{
  "encoder_arch": "resnet",
  "model": "image captioner",
  "dataset": "simulated grey scan slices of phantoms with and without marks",
  "train_examples": 122500,
  "image_size": 48,
  "crop_scale_min": 0.8,
  "horizontal_flip": false,
  "cutout": 0.25,
  "tokenizer": "word",
  "vocab_size": 25,
  "encoder_norm": "batchnorm",
  "encoder_activation": "gelu",
  "encoder_channel_attention": "se",
  "encoder_drop_path": 0.05,
  "encoder_depths": [2, 5, 5],
  "encoder_kernel_size": 3,
  "encoder_stem": "deep",
  "encoder_avg_pool_shortcut": false,
  "encoder_widths": [48, 64, 96],
  "fusion": "cross_attention",
  "decoder_width": 320,
  "decoder_layers": 6,
  "decoder_norm": "layernorm",
  "decoder_norm_position": "pre",
  "decoder_activation": "gelu",
  "decoder_mlp_ratio": 4,
  "decoder_head_dim": 32,
  "decoder_fused_qkv": false,
  "decoder_bias": "none",
  "decoder_qk_norm": false,
  "decoder_parallel_block": false,
  "decoder_inner_norm": false,
  "decoder_positions": "sincos",
  "decoder_cross_attention_every": 1,
  "decoder_tie_embeddings": true,
  "init": "lecun_normal",
  "residual_init": "zero_last",
  "optimizer": "muon",
  "muon_scale": "match_rms_adamw",
  "lr": 0.0025,
  "momentum": 0.9,
  "nesterov": true,
  "orthogonalizer": "polar_express",
  "adamw_lr_other_params": 0.0012,
  "grad_clip": 0.5,
  "steps": 16900,
  "batch_size": 128,
  "epochs": 17.7,
  "lr_schedule": "cosine",
  "final_lr_fraction": 0.05,
  "warmup_steps": 840,
  "weight_decay": 0.04,
  "adamw_weight_decay_other_params": 0
}
Rows from block 5 of the image encoder of a small image captioner, named by matrix and row number. Rows with one number belong to one channel. Each number is 500 + 25 x the weight over its row's rms, rounded and kept within 0 to 999. All counts start at 0. Numbers have three digits each. After the name is the row's rms in percent of the matrix's.
After each channel's rows are labels from the 100 images, of 14976, where the channel reaches its highest value: "top examples" is what is common among them. Only what is clearly more common there than usual is listed. The data: simulated grey scan slices of phantoms with and without marks.
# convs0: first 3x3 conv (encoder.blocks.5.convs.0.weight, 64x64x3x3, each kernel summed), inputs 32-63
# convs1: second 3x3 conv (encoder.blocks.5.convs.1.weight, 64x64x3x3, transposed, each kernel summed), outputs 32-63

convs0.63 130:505505512471524428491496503528489517514501461482463493481447494478518499473475497529500463492559
convs1.63 128:539471521531554564512499510477495495492508543480466485494447522483501545520515488494507515488436
top examples: bright spot

convs0.9 106:578475475528515527481519522477514569478487489493477489481509496526475483511500492513519480502494
convs1.9 079:496489442518492490500495503505503527507507532481520482489525501490483502493477438522460474503461
top examples: side: right half; belly; ring

convs0.51 076:487480510488481480487502493495489509510512452527473520493541491497483494485488448461502514515465
convs1.51 077:503514488479509511480487568491467476481496490488529474503512513502502499528518492518488487481492
top examples: crack in bone; side: right half

convs0.49 084:489499502521502507503514535507482499510539469484524458528482516517456501506510499445483490517459
convs1.49 081:515532432488496479498535508519501539480528516514471498502520470516477526478476509502488466493512
top examples: dark spot

convs0.3 116:500489465544589514495499500466488507492512454534486508486504521540490533497530504466497493486482
convs1.3 130:531527482515507488476508520483496530471523538519529506508474498484460507506532480518483480505502
top examples: dark spot; limb

convs0.58 055:505440501479467492479479496521465490512485428484467516481470472486538491495503526513526504498483
convs1.58 099:597500488504548476503512502463466499526472549474485494516469516492490486481488516506530550485495
top examples: ring

convs0.44 069:509490534484487489504487492466502480520486461460488477473502519498510505486511481404547501503458
convs1.44 082:506564496492468479497516460495523472473518508454476486466514496490544509516496502522504512480470
top examples: several spots; head

convs0.54 101:507472501531452480487498507513507439495446504521502483497526521440471535522483514497514490479480
convs1.54 089:533505502507422498476485546480509497478492477497518501516554479437474481524536499496532509466482
top examples: crack in bone

convs0.47 095:495465499484474455494459527497500464538498492509485510478508499485472449506541513527496470522541
convs1.47 060:515478572512500511486478484531503497447505516477507506483532498545517500520550557486493480486463
top examples: bright spot

convs0.57 069:517466450496472485471489509514528515521492494504468485493508519478499490461490481500462486501460
convs1.57 102:525552527468496453490539516504490505511506458480488508509513520473489464496530547529536524536487
top examples: crack in bone

convs0.18 088:483478466496541527524511498465487434442516471487488491485470496474498527514496497484503509514483
convs1.18 145:518488476472480496500546522492497514476500523536526498520485501507481504521530473514491454532506
top examples: dark spot; limb; side: left half

convs0.48 100:508494493446475480491497482537484494509553512479474500490516500485500518464506503486501523494465
convs1.48 081:529511504550514445471489494520509485524532532495503517522470497513507530462522533493513532520439
top examples: ring; chest

convs0.29 149:552482488500472437506508503495468516502484527526486499498470494528443458483479515514485517505490
convs1.29 117:472492559521485519502491543454487477512498498493509507506505486480510485474491492493472514490482
top examples: limb

convs0.4 106:551503505550442487511496498451468501534525469484482530502489504492516477519529466470499529489528
convs1.4 095:458514481518517496526522494507521461513472565509503500493483529447533486518487503470480530517501
top examples: side: left half; chest; crack in bone

convs0.34 111:477440485472478455501521524508509479468516498544478495482532473487519496487496481525501491482491
convs1.34 098:483528505489521488526464551483509526517512469509492504537505483507493557495476502519495481518491
top examples: side: right half; bright spot; belly

convs0.23 079:488496531483485506484532472491517486504512470473511491526494479483461510499533519505478511498482
convs1.23 101:510515505502538493436471500468493476507519488488497471524539492448512430489481485463506551510478
top examples: crack in bone

convs0.10 101:502486521486528464482491491497523499511479543489496497488458517496472506504491511493527495495494
convs1.10 105:551492466516504501484478489485491497516508470482549465507481550489466499467479508506484449477467
top examples: bright spot; side: left half; limb

convs0.27 100:500486500527455487490513483496491477491473514531497517481496504445479473522514468430498494488511
convs1.27 080:507506529494531475478514493478483471524504534430484505495532484451510482528466509519485515500508
top examples: ring; side: right half

convs0.5 125:486502519459529427510494493514541488505467522519451493492529501474487479488487510498486451511448
convs1.5 075:530485536473509509527489531458515469488451525492518508496465547508508507523453484459508519473484
top examples: chest

convs0.28 115:494492495492547443496490480474469554524454481514483520549490499543465512494501500495478488479513
convs1.28 109:501504477492474493502493488498491486479490527469508520436497485522476476500494504486495504477519
top examples: limb

convs0.7 096:526519519501422482503494497528469483480541498509507477538476502482462459525501530508484476521478
convs1.7 127:504518512498501494482500473456510490457512451531564476497519499460479459520509502499494472524525
top examples: side: left half; bright spot; several spots

convs0.25 191:498470492528441519485525468500478490448495466510485489495481513528508474529463505471481477478477
convs1.25 113:436507517551533530530461474550489475562514503462465505514501537503501539518519491498491502519489
top examples: limb; side: left half

convs0.62 064:470480485471503511519497509515452488483492499525473485466487487497489471477498512487477534487486
convs1.62 091:504497481488472503475506487440499531519487511463506479464462466509503467564473498513514485472495
top examples: bright spot; several spots

convs0.26 106:467443527447476519493537501489502505507516482491474525497462501476474490507512516506523526503468
convs1.26 116:521519505484489457509504468517514498499545520459479515509523511517510479506508503494461512448542
top examples: side: left half; ring

convs0.56 091:515449543510454493499545507469491479518477435516483508468439521516505491488553493483503522495478
convs1.56 077:430498488535515495526487506525488504537519530458472529495467495481521466512477495475472542472484
top examples: ring

convs0.16 103:513507494477456481522496526498532564492475486481492511460535503514534464480495469498497493493533
convs1.16 084:487521515535516532504509547504519455472517510479462449495487523541523506505518531473507515505471
top examples: bright spot

convs0.45 072:491504528478522459503489469494471476497508534483484493472470511522504476535515514496469457479512
convs1.45 123:539529533481513483488508501478459497493489494526516480504502518494479470524487450498531527516470
top examples: limb; side: left half; dark spot

convs0.13 095:506523522425533430506482502524518474496506467513500494449525494457530486500477502528474475518475
convs1.13 095:541521498511484438460483501526518493530504472459515576497506504482509509438485512513512492483487
top examples: ring; chest

convs0.40 076:502484483479489458526496513506455472491478543508509479497509507434488491531511500511414521529499
convs1.40 107:556532499530514442489529470494496526546507487520527497497522498460503517525485514486517512504555
top examples: several spots; chest

convs0.15 096:477487475485493563492458514480495506522482482473445517520466497497491481502552513467446492457476
convs1.15 089:548501512515499533446517515479521473532486501527536517467560439515494478521523500493526518435536
top examples: limb; crack in bone; side: left half

convs0.52 102:488489484498494511495530467474465468520496486490475538470454492450470500512549512507510518499495
convs1.52 098:509483493476496465516471471521484522493508534476503499468549512480479515518503505526472490469559
top examples: several spots; side: left half; head

convs0.46 083:502488514478510463526490493553499469459520524528499492503470500465493499532429477536462466496482
convs1.46 092:495526490554530486474466478507516489525474484515541519527501494540495550458506522489508509497500
top examples: chest; several spots; ring

convs0.32 074:440498485449498482477488511497515485500476478518492503518481495516550530493494529483494504471514
convs1.32 079:578499483517544497528520506511524491511495501505491474497516535488477528501511464503500501520486
top examples: ring

convs0.41 065:485521499446520481486498479505531427503528470461491552508493515447505518469505495454512507499503
convs1.41 095:537539554542501441481496500489510496488514493485497507491497461487476442486514509486540540475492
top examples: ring; limb

convs0.42 082:514480498493481427501521506490482452502500464503451490498458527513529498482502469474530534492541
convs1.42 091:538489506531487525511485501466472513495525554499507464459485529493468496545544495526490488480437
top examples: bright spot

convs0.11 113:499460487505493551475517508489463470486515494502554482477471490489498491491492469486458446489511
convs1.11 092:468483526527531530531458506471502488495483524499465467504447533476502470555495473496494551517479
top examples: dark spot

convs0.38 105:496519505493532458494482499551523559517516517457474480508507518500491519474457503526522485483517
convs1.38 132:492531480491540521503516528521495556493512532522508486502499519488509523513503534493468507510456
top examples: limb; bright spot

convs0.50 067:476422496475472500488517513492452464510485481462500461521495462486510434513485461492493468468462
convs1.50 110:522512503502544492491502533489479526500482517512522512540506494490479449503495493465538502486492
top examples: limb; ring

convs0.59 090:490469526447462430494522503498502545521492487498473508459462521487478495509477494461527515486513
convs1.59 092:517511476520481528506477514495495490544505487516542479527527516481467488494490483541451463468457
top examples: bright spot; side: left half

convs0.6 090:494466526489481429495505501525464521507500477480463489470504522529495463469471504511518480505503
convs1.6 104:530503509489515521468501523500464499493516511509513498496479494579538458530517495476513497492466
top examples: side: left half; dark spot; limb

convs0.21 143:500501503499443584490511528470506499483509454520511512498486514510496496506518480481497512507490
convs1.21 106:461516493491521541509516531511494514524487534488474514516559463519512501514497533471498500478506
top examples: ring; chest

convs0.43 068:499460461512442502469495506469491447474480467528479470489504490495454469507501476520492507492492
convs1.43 103:525540505524494451492507492494494527509520474476551523524489525483497489518513506508521501549527
top examples: several spots

convs0.53 073:539481485477515552520514484482476552482474448484453457479497484464489507475490499458505495513481
convs1.53 094:567501480454544486493503487472488501529482503460516477499452523468507490498484500500545484474457
top examples: ring; side: left half; limb

convs0.0 079:440473483445476485499507521513497483534497483508500525517463541491505503486470495529451508498506
convs1.0 102:539520510483511460485500472529511490501547476492515542471518516506508515490480518482494463465519
top examples: side: right half; chest; several spots

convs0.24 075:488438475459481465530492483508484483487471523470493506497494497480487488442524510537502496477499
convs1.24 093:520481504469481485463477559464515514495501501486524502472462540498485537522528501521491502496487
top examples: crack in bone; belly

convs0.12 108:511487506485490427497513504517493514503460516468462510545516493477487476519483483471520505479542
convs1.12 090:509428530567515509512529484505496470512540510499485504504495520505481493481503481513483488477503
top examples: chest

convs0.55 127:522503506502469418497482488498498444529493510508529496499508499485492513465510521476466496503442
convs1.55 126:526485541470515449533529507508500527533462512459490502495512513544480479459460455475499478493513
top examples: limb; side: left half

convs0.60 087:497550507471473432483499489505483563500483540494474485461527497473446494500531504463481501492510
convs1.60 110:528480504511497486452497490494519553532532466501544477479536499505489484473510546509512528512437
top examples: limb

convs0.30 084:500506493480515454479488507484485496524499475459520497504502496470541536423524493492485531459495
convs1.30 085:513474475523550503499481541488491490434531497525497489470498506504517485546520496469522505474503
top examples: dark spot; crack in bone

convs0.37 126:462437493486512501462516478484493517484502488501495473482502479493489492514488478467495488491522
convs1.37 107:529484507514509484516501480491507452493511539525510509505531504452493522517538505495520480481466
top examples: bright spot; several spots

convs0.31 067:504536481454533553486481457514503471478486480518515521474502494509525491475465514461489526524537
convs1.31 107:533502443474494483470513503470494475515508475527521484492515525464529506515481532519504507483518
top examples: bright spot

convs0.17 088:492466528459496460489505493533477501486491526495469501509497508470477516495512485528494495490505
convs1.17 089:509485485483475477504493542494514522502485483508530507472495523499513561478541495500475489498484
top examples: bright spot; chest

convs0.8 142:481479471523509556482536487471479508524478458510513491456478501455464479495539519495502510518484
convs1.8 103:502530485480470548502513510489504515496480506502505475500560460497462517566514505490485468475496
top examples: dark spot

convs0.39 085:478492507491548517484445479463515438510442486484487500481499472470515490471466515546504506503492
convs1.39 113:570502468502525490494493469511506488508481548462477455495490517512523468497493477479522494449521
top examples: belly; ring; bright spot

convs0.20 122:513540496529454471533495514508500521517536535492488501491503459519473495471492497477531486498529
convs1.20 095:512504502439507479495522508493510547525541533482491466532521518527486515470491496486472511487450
top examples: limb; ring

convs0.33 147:536478473484510453506489505513490447525493499476475520503481467469491509493443474468528463488545
convs1.33 140:552434524538529496524513499496511483480517491494487517464465535472467524525521483494508516518481
top examples: dark spot; side: left half

convs0.14 083:502494494492505520490478512471523515486460454493491514530521486479512476494500446516486500459528
convs1.14 076:509494496530491495476544511503516521490503551453528539515509506542522490522503479484516511505512
top examples: ring

convs0.19 105:518501510525483437490470498508473467520477534483487485490443484461486501481525510532512494500528
convs1.19 096:526489507540475539515460468518512495499469486488491496445482529514472506526518527476508508472537
top examples: ring; crack in bone

convs0.22 095:483524465487517545484519486485488494501504448489466525485473506490497478506501494484498511475519
convs1.22 092:492550513482487492520513500481516453479520529505480479498485523519480508516560447481513466474514
top examples: bright spot

convs0.61 105:565487495497455522507500499510510514497481495493489517484506509534481481496541490482463491497471
convs1.61 089:469473511507516499514535489474494477522506525503482493506495486586488495505498438497494490486504
top examples: bright spot; limb

convs0.35 115:512470486531481452502514507482473534477484499509507483476482519495480484542537499522497487487546
convs1.35 100:503448479542447492499496496470466519502480491466500526511555497484490454509521511493470497500470
top examples: belly